From a checkpoint of a small contrastive image-text model.
Training: adam_atan2 at rate 0.0016, 9800 steps.
Data: trained on seven-segment displays showing three digits, 195000 training examples, 12.9 epochs.
Rows from block 5 of the image encoder of a small contrastive image-text model, named by matrix and row number. Rows with one number belong to one channel. Each number is 128 + 24 x the weight over its row's rms, rounded and kept within 0 to 255. All counts start at 0.
After each channel's rows are labels from the 100 images, of 14848, where the channel reaches its highest value: "responds to" is what is common among them; "colour at peak" is the nearest of a few named colours to the mean colour under the peak. Only what is clearly more common there than usual is listed. The data: seven-segment displays showing three digits.
# convs1: grouped (13 groups) 3x3 conv (encoder.blocks.5.convs.1.weight, 208x16x3x3), inputs within the group 0-15, a 3x3 kernel for each
# convs2: expand pointwise conv (encoder.blocks.5.convs.2.weight, 208x208x1x1, transposed), outputs 0-103

convs1.72 [148 151 166 157 137 126  91  79  55 126 137 155 130 103 133 113 107 113 108 119 144 119 117 148 140 156 155 147 123 117 145 123 155 129 121 137 139 133 121 140 149 140 112  94  81 126 125 109 168 132 118 163 154 113 136 143 162 118 103 100 102  89 103 148 150 124 139 107 120 115  98 115  90 149 136 123 116 137 118 103 135 113  80  57 114 140 122 111 138 145 134 146 155 138 124 110  98  70  67 105  90  73 108 143 139 123 154 163 162 142 118 140 127 100 123 123 118 118 125 145 128 155 162 132 145 150 111 110 138 132 125 146 159 161 157 145 107  53 136 129 132 111 150 148]
convs2.72 [127 117 148 118 128 103 112 123 163 108 142 126 138 151 112 125 150 169  93 142 110 119 117 101 141 138 139 153 135 117 131 148  75 135 150 118 107 145 144 102 152  97 106 140 130 115 114 113 111 170 133 119 145 121 137 108 115 114  66  94 152 145 154 149  88 151  85 109 136  85  86 130 154  91  80 149 160 137 153 140 105 166 102 140 100  97 142 126 115 129 140 122 148 139  86 112 182 100 172 131 133 114 105 133]
responds to: the digit 7; third digit: 7; second digit: 7; first digit: 7
colour at peak: black

convs1.198 [152 152 144 135 132 119  93  74 119  91 100 137 164 135 135 169 148 134  91 112 127 124 123 135 134 158 146 131 124 134 132 148 131 118 114 141 100 129 133 123 138 150 125 105 134 119 115 112 121  89  97 133 140 133 160 152 136 135 132 128  88  77 133 136 123 115 142 154 133 105 116 134  76  91 129 104 118 144 138 157 137 147 136 104 175 179 137  88  85 119 141 142 139 135 130 141  80 105 154 135 123 116 175 162 132 103  86 140 152 175 151 160 130  97  69  58 117 141 134 130 115 126 101 113  97 102 125 137 145 122 121 140 133 102 128 116  81  77 114  99 117 145 183 162]
convs2.198 [131  96 141 131 125 114 116 104 133 137  98 152 103 164 102 141 136 171 125  68 103 160 108  98 124 140 113 142 128  93 105 135 157 151 110 113 135 153 157 157 159 124 151 126 112 119 158 121 126 118  89 165 115 112 116 170 119 104 129 155 156 125 140 103  82  93  70 129 126 113 139 126 151 133 151 126 138 152 148 165 173 131 116 156 109 135 106 143 115  85 135 154 144 161 116 160 167 135 128 146 100 108  98 156]
responds to: the digit 9; first digit: 9; second digit: 9
colour at peak: white

convs1.167 [117 131 121  99 124 137  83 126 118 126 113 111 123 136  86 155 130  61  93 125  87 118 152  79 117 137  91 120 162 124 125 145 109 140 151 115 138 110 110 162 149 120 118  99  70 147 120 106 112 125 130  99 143 145 110 116 120 143 108 116 175 135 144 127 122 110 128  87 128 121 150 229 124 107 115 130 143 141 115 115 106 147 105 151 131 137 139 159 130 139 154 166 172 137 112 146 133 123 148 114 119  77 126 145  97 151 121  68  92 108 114  90 130 132 134 165 144 139 112  70 154 129  93 160 124  91 148 132 113 150 130 124 134  94 105 135 132 108 138 138 105 121 119 106]
convs2.167 [ 92 119 147 137 100 123 111 118 132 180 108 157 102 140 114 115 141 136 107 139 121  91 131 138 120 121 113 182 130  99 107 130 175 139 146 124  86 150 165 157 126 143 120 117 155 103 148 151 134 141  84 132  92 110 178 126 133 105 100 170 171 107 126  91 107 115 114 112 136 138 130 112 144 137 124 118 123 134  81 138 156 129  80 170 130 124 107 169 123 107 106 142 126 158 125 161 146 124 141 103  91 130 143 143]
responds to: the digit 5; second digit: 5
colour at peak: black

convs1.164 [129 127 147 130 131 142 154 123 131 112 126 109  97  97  93 124 148 135 143  90 118 135  81 117 149  95 110 141 126 134 129 126 136 109  96 132 123 112 114 101 129 109 104 145 113  99  90  79  98 105  89 119  61  74 141 145  88 123 101  75 130 141  85  97 150 125  88 134 155 125 114 119 132 112 131 101 108 137 114 111 129  89 127 126  52 114 134  90 138 143 112 155 152 110 129 143 123 127 136 108 146 104 112 135 103 140 161 123 109  95 151 119  89 135  80  55 129 131 136 117 124 112  90 145 148  78 134 130 105 138 129 104 146 125  84 133 116 113 144 143  93 131 119  95]
convs2.164 [160 143 114 110 149 131 139  71 107 114 140 133 104 135 134  56  93 115 142 114 148 147 100 138 180 123  98 142 137 120 117 154 118 115 107 103 128 132 146 134 147 140 130 118 142 133 135 179  96 161 143 113  92 107 105 128 126 107 117 109  90 131 125 114 156 149 133 101 175 139 136 105 130 105 101 112 124 109 151 103 136 125  79  95 152 151 156 108 110 109  77 126  84 149 142 144 121 104 122 121  79 105 127 130]
responds to: the digit 2; third digit: 2; second digit: 2
colour at peak: red

convs1.177 [117 158 160 127 142 158 127 145 152  42  79  97 101 150 115  81 124 117  74 120 130  92 135 136  85 124 130 101 134 110 128 147 106 117 138 114 104 131 130 110 144 133 118 144 138 130 119 143 132 138 161 143 134 140 109 146 118 111 143 118 115 153 122  92 137 140 101 154 138 102 148 147  43  95 125 103 121 137  87 116 144 104  93 126 112  98 133  75  73 104 151 145  77 119 103  76 134 122  91 106 158 126 121 166 122 121 147 118 143 150 115 124 124  84 126 149 104 139 156 125 107 116  96 115 113  93 111 126 123 122 156 125 129 152 124  88 128 142 119 148 160 126 140 145]
convs2.177 [ 90 123 139  62 124  93 115 136 123 133 121 137 127 138 148 132 118 117 123 124 137 136 150 147 115 106 117 140 147 115  78 108 146 118 141 143  93 150 132 161  97 132 108  97 137  88 122 119 129 122 138 163 114  40 136 139 122 131 114 122 148  82 109 119 136 110 133 105 144 137 134 140 113 113 140 107 115 132 138 117 137 152  90 131 109  97 121 139 176 108 139 141  61 126 117 159 121 143 135 144 155 162 144 137]
responds to: the digit 1; first digit: 1
colour at peak: black

convs1.175 [110 134 126 109 112 116 104  93 123 136 114 117 163 126 122 159 161 118 155 120 126 108 136 121 105 158 110 128 128 139  85 128 157  79 133 125 129 150  91 160 115  57 172  97  77 124 128 120 105 114 105  78  95 104 144 119 128 131  96 115 126 126 148 130 128 133 104 141 131  93 107 135 120 137 117  85 134  58 128 163  96 135 138  97 119 125  69 151 152 118 128 142 119  96 105 155  91 109 144 148 129 117 155 122 120 135 100 108 112 128 155 111 128 139  82 131 132 133 116 142 147 122 150 138 104 134 137  98 139 150  79 144 130  67 118 116  92 147 149  79 147 143  70 121]
convs2.175 [122 130 141 126 148 102 118  52  65 126 117 128 152 148 139  70 128 123 104 157 112 140 130 104 201  98  82 109 134 107 121 169 120 119 132 114 132 133 125 171 141 137 113  99 139 164 155 165  86 140 148 115 113 112 134 161 156 133 104 124 117 124 131 141 166 124 136 144 146 141 128 159 121 129 111  75 119 120 146  94 130 120  87 117 144 152 157 140 145 126 110 105 133 122  85 157 112 131 138 147 112  92 137 146]
responds to: the digit 2; second digit: 2; first digit: 2; third digit: 1
colour at peak: black

convs1.88 [139 133 133 138 110 143 114 108 134 139 141 152 137 111 154 106 124 134 143 148 131 118 133 149  94  87 130 128 128 128 129  77 147 142 106 170 149 150 125 105 122 133  97  88 156 158 150 138 115 118 151  83 102 163 158 159 168 127  89 164 130 103 182 146 142 141  77 102 150  92 103 181 145 100 143 147 108 145 136 161 150 131 146 146 115  90 163 115  90 160 129 118 124 152 138 127 130 104 127 142 110 135 143  87 153 126 150 147 121 158 149 106 148 125  72 118  64 127 100 128 152 133  72 168 157  99 133 124 139 118 142 133  79 116 120 142  98 117 153 127 119 146 165 141]
convs2.88 [128 146 132 137 100 120 106 113 144 110 202 139 101 144 131 137 149 159 135 155 138 106 123 118 124 160 200 110 131 123 145 125  95 142 128  97 108 125 141 130 195 126 136 163 112  89 128 154 141 122 118 118 113 156 110 143 146 137 136 114 120 142 131  87 126 131 143  97 116 140 110 100 151 140 119 170 110 151 118  93 121 102 119 149 118 115 157  88 107 119 100 113  83 200 110 106 136  76 134 123 108 130 102 150]
responds to: decimal point; the digit 1; third digit: 1; second digit: 1
colour at peak: black

convs1.55 [108  99 115 120 104 141 105  95 135 164  90 152 173  88 171 189 125 159 122 132  92 118 133 108 118 142 108 110 131 101 104 144 109 118 144 105 129  80 128 125 119 127  98  80 121 145 157 140 106 121  88 103 118 102 122 115 121 113 134 113 123 127 117  98 130  85  76 130  78  82 124 103 101 120 105 101 131 114  91 120 109 111 140 103 128 116 140 108 147 135 193 161 156 161 146 142 195 169 141 116 125 123  98 132 119 100 127 120 118 140  95  99 143  68 121 137 103 151 148 159 146 108 161 150 123 148 143 105 117 147 127 159 129 124 121 120 130 122 103 136  99 124 136 131]
convs2.55 [112 130  99 149 153 127 173 119  58 144 143 128 159 116 107 159 153 118 102 179 157  92 142 157 141 136 110  96 127 153 162 156 106 129 156 114 137  75 134  99 137 122 133 158 169 151 126 154 109 147 141  94 128 151 143 110 121 146 145 125 120 166 107 137 140 155 133  62  94 130 143 123 174 124 130 130 140  86  96  96 157 137 131 163 148 169 133 128 131 135 162  99 140 150 134  91 109 117  76 107 138 138 127  98]
responds to: second digit: 4
colour at peak: green

convs1.61 [135 136 127 117 136 127 138 124 128 106 106 129 116 130 131 125 123 105 151 137 173 143 103 168 134  98 156 122 156 145 136 158 161 152 167 179 113 156 135 106 147 136 120 147 135 151 151 104 141 169  89  92  99  67 128 151 153 135 134 171 140 162 167 139 146 142 143 168 155 131 142 150 165 163 169 172 127 165 163 133 169 137  98 127 142 145 126 163 125 157 115 116 126 115 125 133  91 104  92 152 143 142 168 140 168 148 144 145 155 154 149 143 122 147 129 132 123 112 111 103 114 146 106 109 118 123 131 155 189 143 133 191 141 131 190 139 143 131 141 133 137 147 161 140]
convs2.61 [123 110 139 121 117 120 100  87 110 128 135 119 137 129 121 111 105 156 131 110 105 132 105  71 161 152 123 156 147 116 106 112 119 144 109 102 121 158 182 171 146 133 126 131 110 140 166 149 129 112 156 116 119 113 122 154 163 123  96 135 133 146 145  69 107 123 159 131 145 167 137 152 143  93 108 123 156 162 162 104  97  86  95 143 103 143 139 143 114  86 123 105 138 135 104 140 151 130 167 137 100 105 124 171]
responds to: the digit 8; first digit: 8; second digit: 8; third digit: 8
colour at peak: green

convs1.79 [150 150 162 111  64  90 126  83  67 127 133 153 116  86 100 109  95 106 125 142 147 122 149 146 131 144 138 155 176 169 114  99 133 113  97 119 140 151 154 122 107 145 133 101 128 129 114 106 154 129 101 134 121  97 120 100 155 109  86  48 151 132 110 111 127 119 132 111 128 128 107 117  97 110 135 130 112 138 121 117 129 106  75  91 122 138 141 119 152 172 136 120 164 129  91  92 140  98  80 124 113  93 116 170 163 120 166 161 131 117 104 142 117 108 127 130 136 110 115 121 124 171 172 126 127 135 126 128 126 149 157 150 127 138 136 141 128  79 123 145 172 115 127 142]
convs2.79 [ 80 131 148  92 131 117 107 134 129  93 151 132 133 155 122 121 134 165  69 173 151 118 129  93 137 152 131 154 139 112 105 153 107 140 134 114 101 117 136 135 158 116  95 132 132 125 111 122 111 191 163 105 145 113  87 138 119 104 105  95 136 111 158 157 105 118 107  94 109 117  79 119 142  85 136 147 156 115 173 141  77 161  95 125 110  91 145 118 146 164 159 128 142 144  79 116 164  84 164 164 147 101 119 126]
responds to: the digit 7; the digit 2; second digit: 2; third digit: 7
colour at peak: black

convs1.15 [130 125 120 123 104  90  67  45  58 118 128 118 137 136 128 139 132 133 129 156 145 125 141 130 102  98 104 145 129 139 150 125 107  99  50  67  99 118 117 126 141 140 143 132 132  94 130 148 115 127 156 151 135 132 138 189 175 120 130 143  85 111 134 143 148 139 118 123  95 108 114 108 108 146 125 128 143 138 137 136 140 144 154 135 108  90  97 130 153 122 146 155 152 117 116 105 133 119 114 111 100  72 116 107 104 152 133 139 136  95  95 157 143 111 115  95 120 128 126 119 143 140 110 100  83 118 141 117 116 140 120  85 136 116 100 134  84  68 151 132 124 148 138 127]
convs2.15 [157 149 107 121 131 144 143 102  98  94 163 162 123 118 143 116 114  97 158 113 126 170  61 136 160 113 135 102 164 115 129 122  89  85 108 117  86 130 110 121 133 151  57 118 135 111 169 135 131 136 131 130  86 119 121 120 143 114 102 101 115 133 121  88 121 154 141 136 141 163 112 136 129 115  87  96  98 123 127 101 110  84 121 104 134 140 143 105 127  93 106 134 116 144 109 133  63 120 182 159 129 136 149 150]
responds to: the digit 0; third digit: 0; second digit: 0
colour at peak: white

convs1.146 [132 144 132 118 144 115  98  96 115 120 100 107  90 117 125  93 157 118  99 120 134 106 118  88 105  31  62 135 130 110 102 120 128 114 102 114 143 138 136 112 121 127 109 161 123 133 134 137  83 144 144  92 125 117  88  90  89 109 131  96 140 181 107 136 142 141 141 149 119 103  88 116  98 139 122 121 133 104 138 100 108 151 134 124 110 136 155 106 132 129  91 123 119 113 147  85 130 145  86 134 141 136 154 102 142 132  90 144 127 127 116 108 125 145 126 137 106 122 126 158 142 142 144 187 151 150 142 147 154 137  96 133 143  66 171 157 158 151 156 127 131 169 117 162]
convs2.146 [105  95 114 125 136 131 122 159 137 157  91  96 119 126  65 167 169 156  96  97 110  89 165 136 116 172 128 121 102 128 141 115 159 164 173 163 147 125 148 118 132  89 133 137 136 136 121 115 157 114 101 135 162 124 153 105 117 140 157 178 167 141 136 154 102 134  92 123  89 115 148 159 150 134 168 137 138 152 112 163 143 179 146 155  97 123  80 199 147 154 159 136 137 122 122 114 136 153  92 105 129 166 121 125]
responds to: the digit 7; second digit: 7; third digit: 7
colour at peak: black

convs1.109 [125  89  65 125 115 103 144 135 135 145 116 127 146 102  95 147  83  72 127 108 125 142 142 130 152 130 103 133 127 130 131 108 129 136 107 116 138 131 125 145 123 131 153 123 130 144 136 140 130  99 113 135  94  94 123 147  97 128 135  95 118 134 104  99 124 104  93  96  79 100  90  83 100 122  78 107 142 102 123 146 125 146 123 118 142 124 146 154 140 154  78  96  84  92  95  87 105  50  93 133 123 125 141 112 147 148 129 144 123 130 129 125  86  90 134  73  63 145 129 119 141 126 113 126 121 104 158 104 150 153  92 136 154 123 120 100 120  92 116 149 100 127 137 119]
convs2.109 [116 119 165 103 148  99  74 143 144 146  99 136 125 184 121 117 138 166 124 121 110 106 147  97 103 143 125 161 124 107  97 136 141 162 141 159 106 142 139 141 114 134 127 141 130  98 137 103 141 124 108 118 160  99 176 135 121 146 129 142 173  96 121 175 100 107 100 154 138  98 115 116 106 108 142 163 142 150 124 150 133 155  82 146 103  94 109 138  96 157 174 176 150  86 131 140 160 118 139  99 154 119 113 139]
responds to: the digit 3; first digit: 3; third digit: 1; second digit: 7
colour at peak: black

convs1.84 [ 99 144 123 101 153 137  79 106 123  78 100 106 106  94 127 146 137 134  99 135 101 103 145  87 113 123 102 107 120 114 143 148 144 131 138 144  89 113 101 108 138  84 127 133 110  98  90  95 111 121  94 131 118  96 151 140 157 158 163 157 141 139 148 112 106 135 152 138 125 142 151 115 109  97  97 128 128 115 136 135 119 113 118 107 138 145 135 139 140 137 114 119 106 138 160 146 128 148 143 111  60  80 143 120 105 160 154 166 133 126 137 106  64  76 108  92  64 135 122 165 128 148 165 111 126 131 124 132 160 105  65 131 125 124 132  81  95  98 125 142 127 118 121 108]
convs2.84 [128 125 177 119  80  94 105 121 139 130 145 125 150 105 164 108 112 152 107 139 103 158  82 121 126  97  88 152 158  91  89 114 108 136  83 133 102 150 152 130 140 133 131 120  94 103 130 103 134 144 144 165 121 115 123 171 102  72  92 106 161  93 146 113 101  97 132 127 152 132 131 114 140 134  86 101 125 128 169 129  86 102 107 140 134 104 104  84 130  90 126 137 118 159  96 161 127 148 144 164 105 131 177 178]
responds to: first digit: 5; third digit: 3
colour at peak: green

convs1.161 [117 142 153 108 133 154 115 120 139 149 108 117 132 108 143 135 115 155 106  86 124 123  75 119 133 109 103 117 106 124 153 131 138 112 135 117 144  91 130  86 130 171 101 134 147  90 137 115  97 145 132 128 131 133 122 143 121 130 122 102 141 113  74  98 134 101 118 155 120 145 127 107 135 118 132 139  76 176 125  95 161 131 107 115 157  74 158 133 112 167 138 129 155 162 145 158 147 160 158  93 126 113  99 123 140 138 149 146 142 138 106 112 142 121  99 124 126 116 138  87 117 142  40 147 136  63  97 133  78 130 159  87 149 151 112 121  99  92 125 166  97 133 142 103]
convs2.161 [129 130 139 133 150 132 143 102  74 127 140 113 188 172 105  89 131 129 124 118 134 135 151 109 149 107  65 138 134 123 118 154 131 137 157 130 116 132 107 135 158 139 106 119 161 159 115 126  78 146 120 119 101 108 153 109 158 134 138 121 127 144 145 151 155 138  86  80 137 121 142 129 116 110 119 154 189  75 127 113 148 171 100 111 139 125 153 141 165 147 162 123 117 149  98 131 119 153 124 111 109 156 176 113]
responds to: decimal point; the digit 1; second digit: 1; third digit: 1
colour at peak: black

convs1.53 [ 95 147 136 108 133 129 119 142 120  91 151 121  87 146 118  63 156 123 142 113 102 149 124  99 130 128 104 152 137  90 145 129  73 140 132  88 115 143 143 131 135 152 142 138 148 123 121 126 110 164 124 128 129 131 168 142  64 157 100  77 149 141  72 127 143 133 146 150 128 119 113 129 142 114  85 143  93 104 161 122 103 100 118 126 119 161 110 133 130 115 145 151 111 131 159 120  91 142 140 153 121  74 152 103 105 144 122  76 161 105  84 151 134 102 139 124 121 121 133 152 125 168 128 123 118 121 152 129  84 148  92 108 140 138 104 151 129  76 152 112  89 155 141  79]
convs2.53 [125 128 138 106 128  98 109  92 129 185  97 125 126 164 156 120  94 134 141 138 131 116 141  98 111 139 129 143 145 121  71 114 156 129 131 142 110 152 162 138 108 154 104  84 144 108 164 124 162 135 140 137 106 120 119 139 156 119 127 115 138  81 172 113 150 129 147 172 161 155 104 150  69 126  97  98 111 145 125 122 108 113 104 106 117 104 100 166 153 166 187 139 100 114 116 162  97 142 162 140 105  93 143 135]
responds to: the digit 8; third digit: 8
colour at peak: green

convs1.19 [112 116 132 106  98 112 131 134 113 130  74 133 150 155 144 121 116 107 129 101  87 126 135  93 128 142 112 137 126 107 132 137 146 128 149 174 138 137 173 139  96 103 134 121 126 111  94 127 121 130 112 124 181 156 154 122 173 136 111 137  98  88 119 103 104  92 152 130 129 160 149 135  97  95  94 122 165 141 112 163 122 116  86 111 120 126 116 122 120 104 108 143 130 114 152 145 116 130 105 102 114 115 102  91  95 128 126  96 127 199 186  90 118 127 105  96 112 118  93 115  99 103 130  71  52  97 126 148 111 117 180 123 112 128 121 130 117 167 115 138 135 108 132 105]
convs2.19 [130 114 143 126 109 130 120 108 136 111 143  87 128 128  93 103 137 191 145 115  86 127 124  84 134 143 127 184 134 109 119 128 164 177 139 142 143 133 134 181 130 133 164 120 116 142 162 152 135 135 160 171 136 124 118 129 107 112 142  98 150 151 233 145 122 110 112 113 146 126 124 118 144 136 134 157 170 150 195 155 109 133 103 105 111 132 141 180 139 109  94 124 129 133 124 128 172 108  97 145 102 140 112 117]
responds to: the digit 4; second digit: 4
colour at peak: white

convs1.66 [127  82  76 145  88  77 142  87  71 160  91  97 157 134 132 128 124 122 141 119 120 125 133 140 118 141 144 132 112  93 140 120 140 120 128 159 102 124 100 113 109 138 102 113 116 141 113 113 136 120  75 137 136  59 158 117 124 156 112 116 150 112 117 149  93 143 150 114 163 153  93 152 153  61 133 150  54 135 173  63 132 110 129 152  97 118 156 103 120 129 140  96 130 124  87 119 104 122 135 102 162 141 124 139 107 134 151 147 125 120 143 108 141 162 129 136 146 106 126 133 100 109 131  96 140 136 136 132 127  96 134 109 101 159 121 111 113 149 133 124 152 144 107 147]
convs2.66 [150 132 127 139 145 130 122 112 124 141 120 109 142 135 122 121 100 133 210  89  64 115 119 127 146 122 113 120 158 117 142 126 114 145 102 190 101 166 136 132 129 140 140 116 131 122 117 169 137 116  74 149 108 130 199 120 111 164 134 156 150 131 179 150 131 126 167 151 184 153 167 105 119 161 109 128 112 150 109 119 110 113 151 133 100 149 115 126 102 125 128 164 134 123 143 128 147 143 165  77 105 150 167 138]
responds to: the digit 1; third digit: 1; second digit: 1; first digit: 7
colour at peak: black